Weights of a small contrastive audio-text model: trained on synthesised sound scenes: up to three everyday sounds over a background.
Rows from block 3 of the audio encoder of a small contrastive audio-text model, named by matrix and row number. Rows with one number belong to one channel. Each number is 200 + 30 x the weight over its row's rms, rounded and kept within 0 to 999. All counts start at 0.
After each channel's rows are labels from the 100 clips, of 14976, where the channel reaches its highest value: "responds to" is what is common among them. Only what is clearly more common there than usual is listed. The data: synthesised sound scenes: up to three everyday sounds over a background. In brackets: how many of the 100, against the usual share in percent.
# convs0: first 3x3 conv (encoder.blocks.3.convs.0.weight, 128x128x3x3, each kernel summed), inputs 0-127
# convs1: second 3x3 conv (encoder.blocks.3.convs.1.weight, 128x128x3x3, transposed, each kernel summed), outputs 0-127

convs0.94,188,253,203,221,158,244,141,190,200,241,266,205,172,184,176,191,183,222,191,193,207,181,247,144,211,208,148,174,198,179,153,206,205,148,214,252,176,222,193,202,172,228,166,215,187,252,160,182,206,216,220,222,187,212,236,216,181,137,239,144,252,268,227,231,203,225,191,252,228,244,203,195,175,180,204,174,214,170,187,211,199,191,164,175,254,193,251,157,238,195,244,231,198,217,220,184,169,203,191,223,200,216,209,232,196,194,154,175,197,227,195,199,234,217,183,198,226,194,109,178,247,184,215,181,184,175,232,164
convs1.94,178,164,247,155,195,166,210,196,199,160,173,232,231,249,183,207,195,213,190,182,196,139,148,213,193,197,199,215,178,158,177,246,189,206,182,149,232,174,200,172,192,187,187,189,159,199,199,184,180,201,172,236,251,215,190,174,177,192,225,177,156,212,147,205,174,211,191,207,183,225,213,175,190,249,209,156,191,215,180,203,181,218,184,173,168,213,241,169,262,192,200,148,213,195,192,247,204,202,252,217,265,224,205,177,177,193,151,177,239,126,156,218,218,213,132,195,181,221,242,190,212,165,169,110,233,219,198,269
responds to: number of sounds: 1 (97 vs 32.8); background: none (75 vs 22.5)

convs0.124,270,185,194,233,191,221,214,201,217,206,253,195,237,241,203,251,211,189,180,186,217,172,226,202,213,203,206,185,185,230,211,204,154,180,167,168,239,198,229,169,186,186,170,191,174,244,212,206,246,222,246,240,235,184,310,145,192,208,191,191,234,192,240,184,159,180,180,209,187,212,161,189,172,166,184,176,215,169,166,135,171,150,169,220,245,205,155,190,179,218,230,190,178,203,191,199,199,254,146,201,225,212,171,235,204,261,161,170,221,165,234,165,240,190,183,197,218,191,201,131,147,174,164,192,204,188,202,183
convs1.124,170,188,173,230,197,226,192,209,197,219,215,222,163,196,238,226,240,200,195,216,176,244,168,183,210,204,156,236,202,211,197,208,237,224,220,238,228,168,242,175,189,255,159,164,198,175,212,243,182,253,237,167,186,212,207,191,143,233,175,149,233,177,146,168,232,197,252,202,210,205,234,213,276,240,224,215,239,255,216,207,214,224,233,195,215,196,220,134,231,174,203,195,186,192,184,160,176,217,144,195,197,234,205,174,191,224,156,233,239,227,218,202,154,214,228,195,201,127,211,199,202,196,189,211,105,204,178,147
responds to: quiet level (80 vs 29); reverberation (70 vs 35.1); text has "room" (70 vs 35.1); text has "reverberant" (70 vs 35.1)

convs0.8,207,161,179,170,234,166,201,208,206,168,183,153,215,214,140,174,233,278,232,213,237,205,220,193,243,245,183,176,281,234,172,194,224,233,211,223,187,198,209,199,201,241,214,168,182,200,190,219,198,225,212,219,251,231,220,223,289,190,261,168,200,186,188,214,184,232,161,185,199,200,160,198,190,210,220,202,187,180,236,189,207,166,207,151,192,149,143,204,215,219,239,161,172,185,170,142,158,202,174,198,226,183,235,211,193,172,176,152,187,207,159,211,277,203,186,167,176,199,188,170,210,199,177,158,207,223,198,270
convs1.8,186,194,227,183,146,223,180,226,206,175,193,166,267,199,170,205,196,215,237,214,172,218,219,207,232,152,185,229,199,182,152,244,222,204,177,193,198,198,202,185,182,290,253,175,230,186,204,151,152,214,185,214,157,247,247,266,181,214,159,220,216,220,212,143,164,203,188,149,294,133,205,222,231,196,191,157,233,216,188,208,200,155,167,150,186,222,179,170,250,161,226,147,207,213,181,216,228,175,219,219,233,223,197,207,189,198,192,235,178,217,203,194,209,191,171,253,194,169,206,222,195,224,190,223,185,183,180,228
responds to: background: none (88 vs 22.5); number of sounds: 1 (63 vs 32.8); quiet level (61 vs 29)

convs0.6,210,180,172,239,216,217,250,209,201,170,180,197,136,223,182,138,201,211,252,195,255,235,233,218,195,214,160,199,177,237,198,249,179,206,231,205,136,177,191,142,195,205,206,206,159,199,239,197,160,179,240,141,193,200,283,216,214,205,192,193,174,160,255,165,203,118,123,166,210,189,203,224,196,160,167,169,184,173,178,206,246,228,164,201,173,231,201,190,144,225,172,199,200,131,224,190,184,204,212,186,193,171,181,202,218,221,169,202,191,159,183,224,237,218,193,242,211,167,190,179,219,166,202,188,207,177,175,187
convs1.6,277,284,186,197,219,243,217,194,205,197,238,235,205,226,186,206,228,183,217,229,173,240,187,204,207,214,192,214,185,298,228,245,203,222,201,255,186,182,155,172,209,239,224,184,245,188,239,180,211,217,158,142,152,161,224,260,231,184,185,205,160,206,166,205,200,212,212,207,198,195,218,147,183,232,160,235,168,219,173,240,240,188,205,185,198,231,163,204,197,157,139,197,178,144,176,207,236,230,216,184,251,261,203,190,223,219,228,191,217,207,211,225,230,221,191,238,233,214,198,184,202,205,214,203,178,202,230,256
responds to: quiet level (85 vs 29); background: none (84 vs 22.5)

convs0.116,206,186,226,181,222,278,199,213,147,209,207,267,155,178,296,203,234,155,180,199,165,215,230,245,190,206,185,182,157,147,189,158,209,215,169,188,229,225,281,190,214,201,220,184,230,218,169,193,157,188,189,212,202,184,222,188,235,209,173,190,233,172,209,180,150,185,216,210,210,179,211,212,179,209,259,193,191,208,224,144,240,161,178,200,222,196,153,234,197,208,222,207,216,178,222,211,187,175,199,166,205,226,126,235,186,195,204,195,155,233,189,174,248,172,206,210,212,184,217,243,182,193,295,201,160,182,222,221
convs1.116,179,155,203,151,170,224,194,188,223,208,158,182,170,183,160,219,156,174,159,134,199,222,175,150,199,159,153,186,173,212,226,163,253,200,149,144,170,180,190,196,196,190,212,190,184,213,193,171,226,222,176,258,166,210,140,174,245,200,181,206,175,166,248,252,224,176,206,201,139,137,187,206,248,177,190,193,155,192,218,200,168,201,178,167,196,184,199,256,216,157,224,209,207,182,228,227,177,174,183,138,218,179,177,174,143,187,188,176,256,222,203,234,179,221,147,174,162,239,164,216,198,172,181,200,215,189,203,185
responds to: background: none (57 vs 22.5); ball bouncing (26 vs 5.3)

convs0.31,170,226,208,220,185,186,222,170,209,147,228,253,152,164,236,218,208,211,184,191,193,226,149,172,200,207,204,166,202,190,170,221,212,168,215,191,162,239,198,251,129,157,230,202,231,115,303,204,182,173,183,198,214,191,195,200,188,176,221,196,170,197,176,148,136,279,178,204,214,216,284,185,187,154,237,198,199,135,219,246,205,187,190,220,188,214,160,159,160,215,209,238,219,182,200,164,166,173,208,211,193,194,216,222,194,205,195,197,189,187,196,180,214,169,175,182,214,172,192,164,218,240,176,192,211,220,177,244
convs1.31,202,206,187,205,233,196,181,211,228,164,210,278,194,179,205,244,214,204,206,204,212,190,201,223,207,198,272,146,209,229,186,209,170,182,180,227,161,238,225,255,205,198,221,192,194,196,326,214,196,182,226,212,162,156,152,175,225,222,140,179,209,185,178,236,179,207,193,215,173,194,148,197,234,215,190,208,225,200,218,174,210,203,256,171,175,263,272,195,110,192,153,221,143,200,177,162,181,202,209,207,203,189,174,239,185,172,209,159,224,173,193,205,179,160,165,178,202,178,192,188,193,205,164,182,190,211,209,165
responds to: laser zap (66 vs 5.6); first sound: laser zap (39 vs 2.8); bird chirping (34 vs 5.4)

convs0.52,145,160,214,230,174,271,197,140,169,196,181,158,215,223,196,266,219,233,206,197,217,154,223,169,174,212,160,259,255,163,265,210,206,162,207,225,196,201,174,208,208,238,148,216,205,178,210,195,195,237,252,173,143,199,158,193,188,182,130,194,216,189,156,224,203,180,180,199,167,187,169,196,125,162,177,255,179,176,197,203,230,195,183,162,230,198,195,195,225,207,256,179,195,212,169,174,210,214,149,240,198,193,227,231,187,160,192,172,200,206,145,232,196,229,240,159,227,212,223,192,188,201,201,186,208,195,247,196
convs1.52,151,121,226,173,194,165,225,181,210,211,180,178,152,230,224,158,220,277,115,160,242,193,198,172,268,247,227,234,228,173,228,185,197,205,167,221,224,236,180,218,211,185,211,199,210,216,182,172,197,144,211,174,213,232,231,208,198,167,195,170,169,185,183,213,245,169,190,255,180,199,213,171,150,205,173,174,187,213,205,202,220,196,184,224,193,143,174,224,177,184,254,203,155,179,235,195,178,252,203,190,238,189,213,239,232,210,211,227,216,242,185,228,164,215,223,217,264,244,176,209,223,229,220,222,185,153,211,235
responds to: clock ticking (30 vs 5.3)

convs0.84,209,235,165,223,174,208,191,214,206,177,192,186,204,189,202,171,169,186,208,173,207,218,201,222,196,138,209,206,181,183,211,220,200,190,221,177,148,173,252,168,174,193,178,146,217,155,137,227,230,226,150,211,181,254,132,237,174,167,194,199,233,209,199,246,202,223,160,195,201,232,191,239,227,236,233,178,241,215,190,187,179,225,193,208,145,217,275,197,143,211,151,176,181,203,235,233,207,200,215,240,202,224,209,251,248,190,158,239,183,131,178,180,187,292,236,205,219,207,199,229,202,199,219,241,238,169,233,218
convs1.84,220,195,179,257,170,208,186,203,170,211,246,137,213,156,198,200,186,140,220,188,169,173,216,177,144,220,182,198,178,173,186,149,217,202,192,223,197,185,167,250,220,195,158,188,234,202,205,173,223,213,201,162,284,206,196,193,221,186,183,186,138,220,194,210,216,241,219,234,206,179,226,179,269,226,204,174,197,204,210,156,172,176,228,190,195,196,253,222,232,224,200,198,199,194,175,198,166,249,154,142,209,184,180,157,203,233,184,184,165,262,223,220,242,191,203,137,161,169,213,208,266,190,189,267,174,142,214,196
responds to: number of sounds: 1 (77 vs 32.8); text has "quiet" (72 vs 28.9); electric buzz (54 vs 5.7)

convs0.46,210,210,136,210,201,186,231,308,203,179,167,162,181,159,235,154,224,200,218,176,169,227,183,206,175,196,188,203,188,201,194,171,169,183,200,153,147,229,179,238,200,180,206,190,172,179,143,222,216,211,139,215,164,237,188,206,180,236,224,221,150,154,184,137,166,203,165,241,220,132,227,212,217,206,250,176,184,211,240,206,236,248,155,148,211,161,184,227,158,223,168,174,204,240,186,236,228,198,188,202,228,224,220,179,200,206,202,186,180,168,165,172,210,173,215,229,179,206,172,177,213,242,219,233,167,161,193,228
convs1.46,212,131,197,226,214,178,166,173,197,188,146,194,208,182,182,174,188,212,177,185,195,266,194,214,224,178,187,175,154,185,185,185,223,169,195,201,180,207,180,198,211,147,240,208,197,217,167,169,226,207,227,144,232,217,203,201,204,198,282,238,213,183,192,172,155,194,229,173,190,211,220,256,165,185,221,199,176,215,186,251,202,173,201,143,187,176,192,235,173,213,174,186,228,236,260,197,252,168,200,195,179,132,223,122,210,187,260,233,196,213,256,166,125,167,177,205,190,225,184,240,207,162,222,186,202,170,154,164
responds to: beeping (35 vs 5)

convs0.25,228,163,187,196,164,198,186,239,224,195,185,235,192,183,205,230,169,176,186,194,153,204,168,236,165,217,200,199,175,214,204,209,186,173,197,248,201,172,202,227,189,193,217,196,173,194,229,214,237,229,207,244,219,162,117,211,188,138,208,198,199,167,210,254,205,165,183,223,224,215,241,194,201,185,197,249,227,173,172,181,197,179,187,142,226,213,147,244,174,192,225,169,229,276,214,214,188,241,152,140,200,217,199,250,243,143,178,225,207,146,208,162,209,220,237,197,216,185,171,184,253,297,212,198,189,220,256,191
convs1.25,213,210,215,224,220,217,172,157,202,176,170,165,185,148,197,157,219,212,206,213,208,266,191,257,210,212,201,186,181,183,218,218,204,217,168,206,174,174,174,195,205,146,265,152,216,217,176,181,201,199,196,176,215,186,199,178,231,228,242,275,223,181,216,183,208,158,188,163,230,190,210,199,200,191,235,199,195,201,139,174,150,207,275,198,170,137,218,253,139,237,206,190,182,236,275,203,217,191,163,187,130,153,175,195,172,202,228,235,216,196,239,185,205,175,147,196,177,216,187,261,226,217,185,173,228,162,228,207
responds to: beeping (72 vs 5); first sound: beeping (47 vs 2.5)

convs0.127,178,187,164,167,210,183,177,175,153,187,174,259,204,155,244,221,264,190,218,228,211,205,178,225,212,161,191,229,184,194,223,204,204,219,222,209,206,233,189,217,166,196,236,226,211,186,250,196,180,171,169,227,219,194,204,223,233,128,188,148,191,159,185,211,208,166,200,154,241,189,179,243,175,182,166,142,176,185,202,233,225,179,171,200,161,194,197,209,206,189,187,196,208,186,287,197,235,146,187,203,235,141,212,218,235,146,232,126,229,214,231,190,225,199,221,233,185,167,210,230,203,198,146,230,158,273,170,230
convs1.127,194,211,200,182,233,252,233,257,174,132,218,209,239,182,200,178,188,221,182,156,175,199,181,183,229,208,243,261,189,172,179,226,218,225,182,162,207,181,203,210,219,227,189,215,162,223,233,186,225,159,235,170,214,224,170,175,189,238,218,210,199,152,178,198,209,181,233,222,214,188,188,166,233,206,212,230,210,183,163,153,216,248,175,172,204,224,228,146,175,197,187,205,258,255,227,218,221,220,256,149,246,246,185,246,159,246,208,218,184,204,213,225,175,167,180,209,189,186,226,168,156,181,195,204,275,275,249,240
responds to: reverberation (64 vs 35.1); text has "room" (64 vs 35.1); text has "reverberant" (64 vs 35.1); background: none (54 vs 22.5)

convs0.89,191,191,217,210,222,208,254,149,187,238,243,198,232,198,179,203,239,240,211,273,207,203,220,168,234,213,240,176,156,242,202,203,185,208,181,213,224,253,182,256,230,230,216,149,169,162,175,201,196,218,136,145,188,205,212,266,177,199,162,186,200,205,190,250,181,200,210,183,158,178,210,214,187,176,196,211,177,241,215,192,161,204,218,165,161,192,149,142,154,205,220,160,172,166,115,191,162,239,206,187,241,218,142,217,221,178,181,182,186,189,194,180,208,198,237,187,192,199,206,174,175,197,204,189,236,117,217,174
convs1.89,193,236,248,182,166,183,192,183,192,209,186,181,227,200,185,169,224,165,247,173,172,159,215,211,196,149,117,178,183,216,200,204,187,241,225,207,178,216,182,225,262,244,231,164,208,204,195,249,213,165,148,158,149,230,202,256,224,184,183,194,188,169,241,193,187,212,189,204,223,261,202,191,232,197,180,170,201,208,204,231,171,145,130,170,158,178,160,198,191,203,141,184,180,218,148,207,157,222,161,149,256,213,227,149,201,197,219,228,170,182,182,180,225,162,176,176,163,159,157,188,180,191,186,203,165,201,214,162
responds to: background: none (86 vs 22.5); number of sounds: 1 (75 vs 32.8)

convs0.67,209,197,219,215,206,205,237,203,158,199,203,181,138,196,178,217,212,218,226,245,206,255,178,210,185,218,220,186,209,234,228,179,194,193,188,218,167,161,165,184,180,169,178,177,211,174,206,191,208,208,251,225,237,232,244,222,254,151,217,199,181,149,200,170,175,145,174,171,162,228,224,167,223,138,138,226,233,231,168,223,208,196,208,166,193,206,172,189,199,252,157,133,199,195,172,177,180,179,196,218,138,192,205,224,151,209,160,150,181,113,193,195,253,207,199,192,194,197,212,174,263,168,209,177,242,216,175,265
convs1.67,192,298,212,237,190,210,238,215,218,212,228,247,181,199,234,231,228,211,207,232,166,241,257,245,225,261,253,240,218,239,190,238,240,193,208,225,120,164,218,203,174,208,168,149,237,214,212,200,207,242,191,164,183,206,241,271,168,239,208,196,256,197,175,162,176,189,207,165,241,216,192,198,203,161,229,237,205,227,190,204,213,206,222,195,189,205,229,201,189,180,145,179,224,190,190,236,252,187,244,172,244,180,184,197,194,211,217,174,185,265,190,209,239,187,181,201,195,215,159,199,216,210,232,177,176,239,179,174
responds to: reverberation (70 vs 35.1); text has "room" (70 vs 35.1); text has "reverberant" (70 vs 35.1); number of sounds: 1 (67 vs 32.8)

convs0.44,202,181,221,189,182,188,193,166,195,192,207,218,171,261,207,168,146,229,186,233,271,188,226,186,217,191,170,214,186,218,198,170,225,184,196,225,240,223,139,200,232,169,203,168,221,167,177,169,180,190,211,194,258,202,159,204,193,213,210,217,189,164,200,194,188,168,189,219,196,189,182,217,191,140,194,195,197,295,204,236,210,197,293,159,140,248,221,200,250,233,223,184,248,188,214,223,171,185,212,159,247,196,254,213,241,162,185,214,182,138,154,148,166,225,235,201,176,154,205,216,234,193,183,208,206,245,203,209
convs1.44,185,234,209,187,264,171,165,195,178,203,199,178,203,202,195,142,150,212,175,257,183,210,162,146,197,207,158,193,228,205,182,225,245,194,222,176,279,208,213,191,208,264,242,260,220,178,215,217,184,254,197,198,285,238,192,211,226,205,229,162,215,183,260,154,206,206,169,153,251,158,202,169,186,171,193,178,187,164,192,178,174,183,225,213,197,208,219,168,183,203,199,186,127,238,212,201,165,211,153,191,176,194,160,216,218,162,157,186,198,168,174,150,254,171,224,189,187,216,197,176,172,214,199,168,217,228,222,206
responds to: number of sounds: 1 (83 vs 32.8); background: none (67 vs 22.5)